{"rotation_deg": 10, "vocab_size": 8192, "norm_position": "post", "activation": "gelu", "mlp_ratio": 6, "expert_mlp_ratio": 0.5, "precondition_frequency": 25, "batch_size": 256}
Rows from block 8 of a small CTC image transcriber, named by matrix and row number. Rows with one number belong to one neuron. Each number is 200 + 20 x the weight over its row's rms, rounded and kept within 0 to 999. All counts start at 0.
After each neuron's rows are labels from the 100 images, of 14848, where the neuron reaches its highest value: "strongest on" is what is common among them. Only what is clearly more common there than usual is listed. The data: numbers of one to four digits printed on busy colour backdrops.
# fc1: MLP up (model.blocks.8.mlp.fc1.weight, 1920x320), inputs 160-239
# fc2: MLP down (model.blocks.8.mlp.fc2.weight, 320x1920, transposed), outputs 160-239

fc1.684,204,210,212,183,199,231,202,203,198,218,205,179,220,214,180,168,210,196,230,188,187,207,201,182,227,177,194,199,212,204,197,179,203,192,128,215,176,190,194,213,181,165,195,150,205,191,205,220,242,235,228,212,233,213,191,194,222,231,193,213,215,200,208,204,188,201,215,211,197,216,158,173,163,182,216,215,201,209,186,178
fc2.684,195,223,184,184,216,197,182,179,229,206,197,197,207,225,229,220,209,181,231,174,188,198,172,185,189,186,187,238,196,194,208,212,181,203,203,205,174,202,237,177,190,214,212,199,182,210,183,208,202,194,191,193,225,221,187,206,213,215,202,205,194,169,186,170,175,215,196,251,210,216,172,193,233,192,175,197,175,198,209,194
strongest on: the digit 5; length: two; first digit: 5; last digit: 0

fc1.361,203,194,190,208,192,190,187,216,210,198,199,201,208,202,188,231,180,187,190,203,207,218,230,186,219,197,213,196,218,176,196,185,166,173,192,207,197,164,181,204,218,220,211,214,166,189,186,173,189,183,222,192,190,174,196,187,223,199,232,179,175,178,212,185,205,170,181,211,188,201,192,212,226,194,199,204,168,236,194,201
fc2.361,223,234,182,226,234,181,189,166,170,248,190,209,171,216,232,215,176,181,189,188,187,193,215,196,214,207,193,191,232,207,210,209,187,204,177,233,192,195,178,188,185,154,183,241,192,190,184,193,160,202,217,206,200,181,179,159,199,187,191,162,209,188,166,220,198,213,190,193,200,198,216,238,249,244,211,200,191,206,177,179
strongest on: length: one; the digit 1; last digit: 1; first digit: 1

fc1.81,200,216,212,193,196,206,199,217,217,167,174,230,203,222,189,205,206,187,214,221,200,241,205,186,164,199,224,179,184,192,201,219,224,222,177,200,192,202,181,219,224,204,187,185,189,159,199,198,224,176,191,171,200,194,185,222,236,207,249,213,193,158,206,168,200,172,186,178,220,198,226,174,235,184,168,199,174,196,166,183
fc2.81,204,217,199,198,209,195,197,204,199,202,221,184,240,195,197,221,199,185,170,199,192,238,190,225,195,187,192,224,214,211,218,195,188,213,210,180,210,170,218,205,188,192,196,195,181,200,209,232,185,166,210,214,222,165,179,254,206,208,259,176,223,194,185,210,196,181,176,169,223,197,185,198,180,220,175,197,158,199,233,223
strongest on: the digit 6; length: two; first digit: 6; last digit: 9

fc1.471,179,199,175,220,206,192,206,205,208,189,210,228,196,176,218,172,185,213,205,192,205,179,216,244,190,213,186,210,198,220,183,196,219,200,155,191,216,198,218,188,181,244,233,197,219,185,188,247,183,185,213,233,186,206,236,203,224,168,197,177,215,200,183,208,246,217,221,207,210,216,205,176,214,208,172,196,206,223,210,218
fc2.471,207,154,202,223,216,182,207,197,168,195,188,231,235,192,213,203,210,191,221,195,188,218,213,170,237,223,212,224,177,210,208,207,204,184,191,187,227,161,205,208,212,218,198,220,172,214,172,190,225,170,173,198,196,205,176,220,241,226,207,207,203,191,163,192,207,240,232,195,212,216,182,209,175,190,213,195,184,201,215,173
strongest on: the digit 2; first digit: 2; last digit: 2

fc1.262,160,211,217,206,198,190,220,208,220,194,221,185,183,195,187,186,200,181,208,211,181,232,201,200,223,189,122,182,190,200,178,201,204,185,154,207,197,249,223,203,203,195,195,224,186,203,250,207,212,199,185,194,200,218,203,207,237,227,180,191,215,217,230,214,199,206,215,213,215,224,225,153,175,173,222,195,210,227,210,213
fc2.262,188,222,212,202,222,194,187,215,250,202,162,206,195,226,180,171,190,191,186,194,167,202,173,224,211,172,176,199,200,183,218,182,202,181,238,238,166,202,184,192,232,205,191,221,197,209,196,187,194,203,196,203,159,189,207,187,178,177,157,217,220,190,193,152,186,208,164,193,210,204,231,192,207,211,200,173,233,235,217,211
strongest on: last digit: 7

fc1.650,205,223,195,183,182,170,201,224,207,182,199,183,197,213,202,206,241,169,208,204,234,184,190,196,175,192,196,187,210,175,166,183,188,233,191,197,190,210,208,221,204,229,173,172,180,211,157,212,198,197,188,197,204,195,219,201,209,212,199,199,202,201,166,185,218,215,214,160,170,197,180,209,201,208,218,174,193,240,230,218
fc2.650,186,194,220,211,205,230,202,184,219,179,196,168,218,231,193,223,208,208,201,228,198,189,175,240,231,216,206,191,226,202,210,231,183,195,252,211,218,179,203,205,227,196,214,213,188,181,186,207,235,188,167,228,187,230,166,224,182,215,173,196,203,169,224,160,189,204,186,178,182,196,202,193,192,188,192,208,213,206,204,173
strongest on: length: one; the digit 0; first digit: 0; last digit: 0

fc1.163,209,200,220,218,201,178,189,220,147,207,189,189,200,191,209,225,219,263,191,221,210,209,201,183,181,216,220,199,181,220,197,200,169,233,202,184,221,201,234,179,247,188,205,213,222,174,226,196,207,185,173,222,199,221,162,226,203,180,234,179,213,208,219,232,233,147,188,191,201,203,211,204,209,204,223,212,190,197,193,209
fc2.163,214,192,206,212,213,182,209,211,223,199,193,170,206,191,211,222,196,201,194,208,183,198,195,219,201,204,210,200,200,217,218,203,191,204,239,201,194,164,226,185,186,191,224,199,210,215,208,198,215,218,200,205,189,190,219,174,197,234,207,206,214,171,195,217,173,210,206,213,191,182,232,188,184,210,193,195,173,219,255,241
strongest on: length: one; the digit 5; last digit: 5; first digit: 5

fc1.373,169,188,167,196,206,186,181,161,185,207,201,188,206,197,221,209,242,220,189,188,216,220,223,184,187,247,206,212,199,187,189,217,166,186,178,207,213,187,188,189,207,224,228,210,177,210,213,195,199,219,191,227,245,208,167,190,195,198,168,224,191,196,163,186,216,211,228,212,249,178,201,170,210,186,224,211,202,200,187,227
fc2.373,181,210,203,184,200,203,198,185,176,203,231,204,188,192,205,216,178,178,211,220,222,190,169,206,223,205,211,208,201,194,194,200,167,200,176,203,224,180,208,200,191,215,188,197,198,184,198,231,190,185,239,185,197,176,232,200,204,199,172,201,172,211,216,185,227,234,217,223,206,190,222,198,180,207,175,209,201,202,246,179
strongest on: the digit 5; the digit 6; first digit: 6

fc1.416,182,201,209,234,161,195,197,179,152,183,200,183,178,187,190,186,205,200,204,223,226,206,207,169,170,200,212,219,198,203,183,241,183,213,194,199,192,230,225,171,194,203,209,176,235,195,189,188,200,182,234,224,222,183,182,200,211,185,183,180,190,210,188,214,224,235,204,217,245,223,220,169,200,201,194,224,184,200,167,206
fc2.416,212,194,205,186,177,199,179,219,186,200,210,182,200,172,173,192,190,202,221,185,208,217,197,204,149,191,211,234,209,213,222,187,181,210,217,231,183,187,194,220,191,179,214,219,252,207,224,183,179,226,183,179,219,212,239,211,220,197,214,214,175,203,137,215,177,223,180,190,180,184,222,204,192,231,186,174,166,197,199,215
strongest on: the digit 7; last digit: 7; length: one; last digit: 6

fc1.507,204,214,187,183,218,181,213,196,247,177,179,193,189,220,191,187,196,226,224,198,178,202,207,204,205,178,202,165,201,177,248,184,186,227,206,213,209,215,185,201,199,181,231,220,192,197,171,194,212,237,190,198,192,177,201,204,176,220,178,237,193,162,184,197,178,195,225,226,192,224,182,206,171,196,231,188,216,208,184,207
fc2.507,203,228,203,219,206,180,236,192,184,163,201,165,171,194,206,154,250,198,206,162,185,218,204,193,206,220,228,182,197,208,193,206,213,214,181,212,199,198,209,170,188,203,231,246,228,200,162,196,211,219,194,213,205,201,190,179,196,211,175,197,208,207,172,197,224,184,217,217,199,173,199,198,233,230,213,204,234,223,207,183
strongest on: the digit 8; first digit: 8; last digit: 7; last digit: 8

fc1.441,186,213,167,194,244,216,205,193,213,194,193,197,207,212,224,195,204,194,205,210,217,213,223,209,227,191,223,210,226,176,202,183,242,251,207,183,205,196,181,183,208,219,234,229,191,198,220,237,229,202,200,201,188,218,245,193,192,220,221,215,211,238,216,183,214,171,203,203,214,235,188,214,237,194,194,215,227,201,233,191
fc2.441,199,184,185,253,203,220,213,172,217,227,183,215,206,181,224,209,227,197,214,200,198,214,223,196,217,216,204,239,162,211,170,203,218,174,212,192,201,156,215,193,173,216,197,194,200,199,186,216,192,192,209,189,183,186,159,193,166,227,188,193,168,186,206,228,202,200,238,230,214,246,211,209,170,212,182,214,209,199,196,198
strongest on: the digit 2; length: four; first digit: 2

fc1.75,198,170,203,187,201,189,172,198,200,189,202,184,226,170,246,192,213,212,184,148,215,252,203,189,187,197,174,215,250,223,201,181,198,196,228,223,174,224,206,230,179,189,211,199,189,226,215,222,199,201,229,193,184,209,239,203,189,167,234,189,189,180,200,192,185,211,198,237,201,200,205,177,194,171,154,226,209,228,234,224
fc2.75,181,193,235,194,225,217,206,220,193,178,229,229,215,212,211,177,218,202,165,234,208,209,187,210,220,191,227,189,220,196,233,229,214,191,190,226,215,189,205,185,180,211,185,229,225,171,184,176,155,198,242,195,225,197,209,197,198,220,202,235,194,211,210,182,180,219,172,217,200,197,209,214,174,205,191,189,206,211,187,220
strongest on: length: four; the digit 3; the digit 8; first digit: 3

fc1.526,216,183,198,173,201,218,223,187,207,184,224,227,222,198,180,189,198,247,161,189,202,221,176,178,178,227,177,196,182,184,173,183,210,191,181,238,184,190,200,215,208,188,228,236,210,216,172,189,241,164,195,202,231,202,192,232,218,214,195,189,180,226,196,192,194,168,200,206,176,206,168,204,217,212,193,218,205,182,205,179
fc2.526,166,206,205,186,191,215,222,212,212,222,192,241,206,179,217,194,175,213,164,179,227,190,199,181,205,195,186,194,226,215,249,209,180,172,191,212,204,206,187,221,224,172,174,207,191,221,200,192,183,212,193,200,227,202,172,214,155,215,174,212,199,246,194,205,187,212,181,182,212,204,216,194,199,220,218,148,220,188,217,193
strongest on: the digit 6; length: three; last digit: 6

fc1.115,174,196,227,225,206,167,181,193,200,198,216,195,237,173,175,216,197,218,181,195,177,217,189,170,158,208,186,206,160,230,225,210,185,224,176,203,221,205,216,202,227,202,241,210,209,212,199,183,213,230,205,215,157,198,196,213,206,198,224,220,210,168,167,220,175,210,214,219,220,238,206,183,186,186,172,228,217,212,195,214
fc2.115,229,191,169,184,230,234,205,212,221,212,186,185,224,183,208,210,208,195,159,181,218,215,183,213,212,183,201,200,227,214,242,201,191,216,221,195,189,140,158,192,204,182,188,200,199,203,213,204,231,197,145,195,178,217,201,209,190,197,188,160,215,212,197,210,171,181,205,188,198,174,224,183,239,216,198,190,237,172,179,201
strongest on: the digit 6; length: four; first digit: 6

fc1.200,211,211,202,188,220,233,189,186,225,186,193,164,239,161,194,185,210,196,158,191,208,205,190,181,197,195,198,197,196,213,198,176,220,209,184,192,213,181,180,242,211,175,170,196,181,219,206,190,187,195,184,171,181,184,177,216,214,219,226,188,184,206,216,175,183,221,213,219,195,218,207,220,184,214,205,219,205,213,233,195
fc2.200,198,204,232,156,221,194,169,177,217,200,245,237,176,172,233,196,204,246,210,188,187,209,192,230,230,204,205,155,191,207,218,191,190,182,230,212,185,219,205,203,200,181,190,203,200,188,191,188,192,194,180,205,212,212,167,207,181,222,220,212,194,206,218,197,186,190,176,199,187,184,210,213,202,212,226,174,207,200,178,213
strongest on: length: four; the digit 8

fc1.165,156,189,217,181,194,217,178,209,210,190,211,149,195,178,210,206,177,179,184,189,212,194,204,221,234,202,198,182,245,229,215,187,198,173,191,200,201,225,177,233,186,172,201,181,186,194,214,169,208,189,161,204,206,241,235,187,203,216,206,234,189,189,220,186,207,216,197,225,188,193,206,199,185,216,208,204,206,169,246,206
fc2.165,204,202,190,175,204,200,181,218,194,183,220,225,189,202,214,205,211,217,208,209,199,177,188,198,162,218,219,208,236,193,232,216,162,212,190,213,213,205,223,193,174,190,194,223,183,217,197,216,244,236,178,208,210,195,196,215,202,208,194,206,169,213,202,205,224,199,198,212,168,170,201,194,219,172,211,182,223,208,210,226
strongest on: the digit 4; last digit: 4; length: two; first digit: 4

fc1.763,187,193,161,196,201,202,190,217,217,208,215,181,206,206,196,189,227,219,208,190,219,217,207,208,163,197,191,189,199,202,206,212,208,208,178,234,224,190,226,247,223,198,186,188,184,187,177,227,193,212,179,202,189,221,195,206,194,186,232,196,164,202,197,189,209,231,205,209,162,219,208,185,196,207,201,241,174,195,239,148
fc2.763,201,160,218,213,182,213,203,184,232,219,197,170,168,196,191,183,222,216,189,195,215,234,194,191,204,191,213,191,229,219,225,150,170,172,238,194,169,227,205,207,192,184,216,225,197,181,208,192,209,188,214,176,183,216,200,195,189,198,213,184,239,217,263,208,155,172,167,204,162,204,236,204,182,250,199,202,218,195,197,183
strongest on: the digit 6; first digit: 6; length: three

fc1.569,179,183,177,210,222,199,207,210,223,155,214,190,209,222,186,227,205,195,163,208,195,214,169,191,185,203,203,185,196,203,206,249,203,217,211,209,225,184,206,210,222,214,195,215,200,192,240,162,184,189,191,188,197,201,209,206,195,229,224,201,179,181,184,218,200,215,194,172,216,212,208,223,203,201,204,218,206,196,224,205
fc2.569,227,194,170,194,210,227,226,153,225,198,211,215,158,162,213,213,205,229,189,215,206,230,159,213,219,188,202,210,206,177,209,230,182,176,259,241,241,203,177,202,223,212,173,204,201,175,194,210,189,188,182,219,190,208,193,222,194,191,177,195,219,195,209,188,181,167,211,185,185,199,207,170,191,183,205,196,195,188,219,178
strongest on: length: one; the digit 8; last digit: 8; first digit: 8

fc1.619,192,132,190,185,186,202,220,199,235,205,210,182,225,219,213,185,181,207,218,199,207,202,203,243,191,201,203,211,196,189,207,202,185,173,156,190,220,184,203,189,191,202,195,207,203,187,206,226,204,199,203,212,216,210,201,195,217,209,205,232,204,177,189,214,222,218,219,213,197,210,175,198,201,202,171,185,217,191,212,208
fc2.619,232,184,186,190,205,207,208,209,180,184,232,195,199,221,198,210,156,214,193,199,208,218,189,196,219,211,194,207,168,233,178,213,212,193,196,219,218,185,158,201,181,211,163,226,215,187,190,181,206,225,217,224,194,191,203,182,164,176,190,167,200,217,193,216,203,210,247,173,219,202,177,199,202,202,212,189,207,220,209,181
strongest on: length: two; the digit 9; first digit: 9

fc1.371,188,224,222,225,202,244,214,204,168,208,249,225,202,218,199,191,192,173,202,221,212,188,181,182,201,203,189,191,215,230,210,203,199,159,221,204,184,188,207,234,177,221,163,219,215,163,205,190,193,185,152,191,185,187,176,220,182,214,199,229,206,226,185,188,222,207,216,227,187,206,186,216,209,192,240,233,228,230,189,179
fc2.371,207,200,179,196,200,218,205,194,216,192,231,178,198,194,192,230,144,212,185,180,234,177,176,171,189,205,200,180,191,241,209,205,210,195,204,227,163,210,186,199,150,184,208,207,223,222,194,209,182,221,227,207,205,204,207,201,183,194,234,164,231,210,192,221,194,192,187,205,212,205,219,224,208,207,185,228,174,228,199,189
strongest on: the digit 7; length: three; last digit: 7

fc1.67,242,211,213,211,207,231,226,226,222,214,201,194,177,188,194,228,192,198,205,207,187,159,218,200,222,207,222,194,230,190,194,226,219,196,199,209,234,213,206,185,179,218,205,178,231,191,180,215,195,193,219,206,220,189,211,212,208,189,182,183,199,175,208,170,193,177,190,232,216,194,184,177,188,194,196,199,190,189,189,214
fc2.67,191,237,176,188,202,171,184,188,171,186,182,210,195,199,216,224,184,189,213,203,186,177,196,188,210,223,184,185,220,198,218,184,229,207,170,213,193,199,183,198,204,175,201,193,189,198,192,207,186,226,210,186,191,180,152,194,224,213,190,155,194,192,158,194,203,219,195,184,182,173,187,217,209,240,178,207,179,196,200,203
strongest on: the digit 1; first digit: 1; last digit: 1

fc1.513,182,191,205,209,206,181,192,220,236,188,200,193,178,160,230,169,215,211,200,235,221,201,192,166,218,208,186,207,177,192,166,197,225,238,188,195,238,162,231,196,192,206,205,215,187,213,202,216,219,206,222,203,229,198,197,235,193,190,152,218,186,192,164,225,213,174,179,192,198,226,170,213,218,223,203,194,207,157,169,217
fc2.513,211,207,228,173,241,208,199,189,169,195,200,226,201,178,189,228,192,201,179,182,185,147,161,190,197,159,219,198,209,187,223,198,188,204,218,219,221,182,265,168,180,232,202,187,186,227,174,217,225,217,168,176,219,188,175,186,226,182,201,199,204,188,227,202,198,217,219,202,197,192,230,178,218,176,183,189,205,207,145,226
strongest on: length: one; the digit 5; first digit: 5; last digit: 5

fc1.187,173,235,201,223,238,212,179,234,184,232,216,195,216,221,209,232,199,243,191,192,227,224,200,203,176,203,238,199,216,225,207,189,215,210,225,203,204,179,223,199,188,213,234,174,212,208,195,202,179,208,163,165,190,173,202,210,177,182,184,176,195,215,194,215,203,186,191,164,200,244,201,212,184,213,144,217,210,221,183,219
fc2.187,225,199,211,201,182,207,171,209,200,194,193,158,221,192,229,232,161,195,174,165,177,181,186,210,205,213,183,224,179,206,185,181,192,225,199,192,169,173,206,185,196,196,233,185,204,206,160,217,205,189,171,195,223,178,207,202,217,228,202,184,217,162,184,224,197,208,150,218,213,208,224,206,185,191,179,213,163,216,226,186
strongest on: the digit 1; length: three; last digit: 1

fc1.133,242,206,223,208,196,176,194,207,210,221,188,197,208,173,187,208,184,201,169,214,184,198,202,210,191,206,237,227,195,204,218,183,170,207,259,216,219,192,222,184,215,217,180,216,228,222,181,170,232,186,168,171,204,241,206,236,207,194,215,236,193,187,179,191,212,169,195,202,184,243,231,223,184,169,199,162,215,177,234,199
fc2.133,190,201,232,201,196,200,234,236,233,201,196,193,206,216,207,188,186,197,189,196,174,174,177,190,221,194,213,188,185,204,198,225,227,200,163,186,177,192,178,155,226,206,209,161,191,189,204,193,200,197,225,231,219,214,177,202,195,175,235,211,219,216,198,178,183,188,220,202,218,209,201,218,185,184,200,203,223,238,237,236
strongest on: the digit 2; last digit: 2; length: two; first digit: 4

fc1.434,202,185,188,195,169,186,218,210,179,198,167,209,180,205,193,168,201,218,184,213,229,202,210,184,195,173,211,220,208,212,233,176,188,140,196,193,190,203,163,194,243,200,146,195,206,183,219,203,215,228,214,210,196,235,201,217,180,179,182,189,209,188,198,204,185,230,213,227,181,177,204,197,228,202,217,211,209,188,230,215
fc2.434,212,208,234,211,210,188,181,183,203,169,210,197,225,208,203,187,212,230,179,210,208,171,201,181,196,190,200,177,214,246,247,189,177,186,202,185,195,212,182,184,154,170,185,178,255,195,206,180,237,199,234,164,178,177,215,218,196,194,224,176,202,220,221,194,184,166,225,208,198,210,216,214,171,197,210,208,233,212,205,196
strongest on: the digit 2; last digit: 2; first digit: 3

fc1.704,214,223,196,235,212,168,180,196,228,172,211,220,198,212,199,213,200,164,180,205,226,219,181,170,212,182,216,203,187,169,214,204,184,240,158,192,205,194,215,193,188,192,155,203,183,195,224,175,197,154,172,237,162,186,216,201,168,226,203,218,182,208,217,179,202,208,186,211,180,210,213,230,232,189,213,214,165,187,183,187
fc2.704,193,194,202,185,215,211,173,174,190,223,205,206,151,209,220,158,190,193,211,208,166,182,163,221,207,194,187,184,192,209,191,208,196,225,185,191,195,234,192,186,187,199,193,196,205,207,190,207,209,218,177,247,192,213,197,235,200,173,212,197,181,157,187,226,180,182,202,196,215,214,194,222,169,184,186,216,232,173,207,186
strongest on: the digit 8; first digit: 8; last digit: 8

fc1.595,232,196,199,227,200,213,201,208,185,180,184,189,156,213,172,224,169,163,160,203,216,204,205,219,163,192,182,237,238,205,174,164,212,230,172,208,190,163,241,193,211,228,211,192,200,225,240,200,212,205,214,173,211,182,222,187,235,188,229,194,178,222,214,179,194,200,194,171,205,227,185,230,222,219,191,180,180,194,213,184
fc2.595,182,207,210,191,164,215,181,173,199,230,207,195,192,183,217,207,180,187,162,189,227,215,179,176,193,201,221,196,201,214,206,179,187,202,211,224,229,171,189,226,203,167,195,216,189,190,217,237,196,187,191,186,218,179,159,172,163,222,189,172,223,191,189,216,186,181,186,204,207,215,210,224,216,188,190,204,178,188,165,186
strongest on: the digit 6; length: four; last digit: 2

fc1.699,228,198,161,205,209,195,169,195,229,220,187,198,228,206,199,208,209,231,183,208,185,217,201,202,198,209,204,188,219,216,222,160,190,203,194,195,209,182,210,179,189,234,183,195,192,197,178,193,200,171,154,199,197,195,203,220,203,202,167,223,240,213,205,192,207,173,219,209,195,189,179,222,178,183,205,193,220,203,197,226
fc2.699,183,178,189,263,206,189,194,218,177,198,225,207,207,193,226,183,218,223,203,217,190,207,203,187,229,202,188,205,200,225,197,191,209,214,219,261,198,219,179,190,184,201,222,218,196,197,179,210,214,195,200,201,196,208,194,180,203,195,151,202,181,152,214,237,206,208,192,175,173,216,194,229,193,211,161,221,218,192,225,186
strongest on: the digit 3; first digit: 3; length: four; last digit: 6

fc1.439,186,226,180,238,208,188,191,223,218,200,186,186,155,195,202,187,199,202,220,179,201,183,195,199,229,176,178,199,189,208,210,185,209,198,186,164,187,191,213,195,192,204,210,222,212,180,204,181,232,199,190,244,198,196,209,187,176,187,179,219,195,196,195,199,224,195,202,207,215,241,193,212,175,188,194,202,206,206,203,198
fc2.439,190,225,215,203,225,204,196,182,215,205,242,190,182,195,178,184,177,156,182,216,213,197,171,201,189,227,174,197,182,171,221,189,184,232,188,227,161,183,204,203,227,180,244,185,166,226,183,196,207,197,206,240,228,222,190,190,188,218,193,192,188,223,190,190,202,196,214,187,239,200,213,204,220,214,193,177,204,250,184,186
strongest on: length: one; first digit: 4; last digit: 4

fc1.19,184,183,142,212,215,209,200,189,203,193,208,209,221,207,179,204,188,220,180,182,162,212,180,173,217,194,207,219,187,201,217,185,212,193,232,260,173,165,230,166,187,201,242,219,193,195,184,188,203,192,194,219,205,167,198,194,184,179,199,219,185,219,189,166,203,197,211,225,228,227,181,188,197,180,204,174,199,203,205,212
fc2.19,214,203,194,190,195,242,210,156,192,206,185,205,169,186,209,230,200,208,200,230,170,211,218,178,225,230,183,226,167,219,151,214,181,174,203,209,202,174,201,190,184,226,195,207,212,180,181,206,201,195,240,165,202,171,174,176,177,209,170,191,186,207,217,200,221,200,238,208,196,226,214,187,201,192,206,197,195,182,211,231
strongest on: the digit 2; length: three; last digit: 5; first digit: 2

fc1.363,207,197,173,210,176,219,214,184,187,203,179,185,210,201,190,203,215,200,207,178,198,203,217,212,199,186,193,231,193,208,182,196,234,163,196,216,188,208,153,206,213,231,226,226,176,171,239,205,202,210,224,194,193,176,225,196,193,223,204,202,153,228,233,206,145,208,189,217,202,201,198,224,171,216,176,194,178,191,188,217
fc2.363,173,229,209,213,172,249,193,196,223,211,206,202,209,194,204,191,229,238,239,185,212,213,238,184,217,183,193,218,199,228,209,165,195,193,209,203,195,173,213,198,213,201,181,208,225,203,167,206,199,194,236,188,178,157,205,166,167,203,190,181,233,175,186,231,177,221,210,193,187,207,174,197,204,248,187,203,232,216,193,175
strongest on: length: two; the digit 0; first digit: 0; first digit: 1

fc1.458,212,225,196,206,205,209,156,247,198,234,212,201,175,176,182,206,212,184,181,225,213,211,225,225,187,186,206,182,188,198,179,193,203,202,218,204,196,233,233,178,178,156,205,207,194,204,190,175,183,182,214,185,161,172,195,213,181,209,204,186,217,186,213,186,151,197,184,152,207,196,200,217,218,189,176,197,228,196,203,196
fc2.458,217,202,213,200,175,202,205,212,194,230,202,180,219,198,188,222,157,214,185,196,208,237,206,199,198,195,177,181,192,242,199,194,226,191,188,213,210,208,192,182,231,209,170,177,177,206,229,204,198,247,222,200,188,220,218,189,208,193,187,176,226,217,196,216,203,189,179,207,233,162,195,189,194,160,206,215,180,242,222,212
strongest on: length: two; the digit 5; last digit: 5; first digit: 2

fc1.552,199,197,219,179,211,208,160,186,183,215,177,225,212,215,176,218,188,206,193,240,185,202,210,183,174,239,238,221,171,217,174,198,217,198,188,208,177,194,231,185,195,216,215,201,190,186,228,234,204,214,192,197,174,208,211,221,195,183,200,233,196,191,178,200,189,234,189,204,224,151,184,166,209,192,165,195,230,191,137,215
fc2.552,217,207,212,182,187,200,174,213,249,204,206,185,233,174,178,211,200,217,192,165,229,239,176,165,176,183,203,227,175,225,229,213,172,227,201,209,190,175,206,211,170,197,189,218,193,207,170,233,203,172,181,191,195,177,201,244,175,187,169,182,217,227,185,189,198,192,179,206,205,196,227,209,214,203,171,172,156,165,225,235
strongest on: the digit 6; first digit: 6; length: four

fc1.683,195,204,223,205,189,233,203,206,201,198,210,197,194,205,210,218,191,204,188,215,218,206,182,190,214,199,195,194,193,193,212,189,209,192,215,213,194,240,230,194,224,207,224,199,203,198,246,197,188,192,223,229,222,223,196,232,216,199,182,197,187,195,205,201,190,187,210,201,190,226,219,181,235,198,245,180,214,231,203,203
fc2.683,173,192,209,199,186,193,218,236,236,204,171,199,227,211,202,138,214,152,227,216,202,213,176,219,234,176,197,233,198,156,210,185,205,209,190,197,199,222,201,175,201,200,208,202,210,211,181,187,229,250,223,207,208,181,205,174,194,209,157,216,170,190,184,178,206,196,184,223,200,197,202,203,190,187,231,195,229,208,229,202
strongest on: the digit 2; length: three; first digit: 0; last digit: 0

fc1.648,209,221,190,221,226,232,166,230,207,198,212,245,186,177,199,208,168,171,212,214,204,190,201,160,222,168,172,208,223,193,230,220,218,231,178,205,212,175,208,206,203,179,175,205,200,176,172,226,211,201,226,175,191,218,163,224,211,199,192,232,190,214,171,191,231,216,231,212,184,185,166,197,181,197,158,186,223,225,205,227
fc2.648,202,183,204,188,218,166,154,212,226,186,201,222,186,208,226,187,172,193,217,189,168,234,200,193,206,162,191,186,178,191,241,204,222,205,175,229,209,211,224,222,147,168,179,194,217,197,216,173,182,195,213,204,181,186,183,204,215,195,181,196,210,217,167,200,187,197,184,184,207,255,167,210,190,194,205,210,195,196,225,216
strongest on: length: four; the digit 4; the digit 2; last digit: 4

fc1.759,197,215,164,188,206,209,197,175,191,190,189,201,202,166,224,203,214,251,184,191,241,194,221,208,185,172,203,181,204,178,217,158,207,228,201,197,187,230,179,215,214,215,204,199,190,215,193,214,226,221,178,235,194,170,197,197,223,220,210,216,182,212,211,182,208,218,227,188,198,174,181,196,200,172,203,199,154,198,171,204
fc2.759,154,186,189,190,190,208,194,179,196,226,178,207,218,181,225,212,208,196,194,238,200,199,179,197,202,174,192,206,221,225,200,214,206,191,211,184,174,167,200,198,196,187,197,184,219,208,192,210,153,194,222,174,220,184,202,198,185,191,196,222,224,173,194,206,204,221,183,229,182,258,160,209,182,209,179,217,173,191,178,202
strongest on: the digit 3; first digit: 3; length: four

fc1.722,186,205,193,238,235,224,199,225,215,177,210,215,192,163,196,198,210,171,152,215,213,223,209,193,203,212,186,203,194,209,179,173,206,199,217,205,175,223,199,214,193,192,208,237,215,179,186,208,214,213,213,193,195,232,207,187,210,192,175,200,169,207,199,208,210,185,195,220,209,198,235,183,230,238,199,198,194,171,171,195
fc2.722,215,216,205,218,197,203,183,208,195,231,179,227,213,217,205,193,216,183,154,236,207,181,226,225,213,202,187,195,201,195,230,219,178,167,188,156,219,210,240,199,220,179,157,201,180,214,167,161,188,198,211,167,222,207,189,177,172,206,184,214,165,221,172,185,214,209,224,193,228,214,185,201,202,205,206,169,214,211,195,215
strongest on: the digit 4; first digit: 4

fc1.224,233,232,251,209,243,214,183,201,171,178,168,214,218,192,154,188,195,202,197,201,158,249,195,237,209,189,220,182,165,194,188,200,219,175,181,197,200,207,201,219,207,183,235,204,201,186,161,171,194,191,199,193,177,194,185,179,193,212,171,233,204,176,214,167,202,200,206,165,210,215,212,237,212,199,207,179,219,203,219,208
fc2.224,175,254,220,199,164,193,208,215,230,210,188,187,233,255,186,188,232,196,213,238,220,237,188,221,199,188,224,223,179,186,198,202,195,226,181,215,165,190,225,215,222,200,193,183,188,201,209,190,196,202,215,207,169,200,199,213,194,172,205,177,199,183,193,174,189,188,236,219,245,190,211,187,169,188,213,201,190,207,187,183
strongest on: the digit 2; first digit: 2; last digit: 0; first digit: 0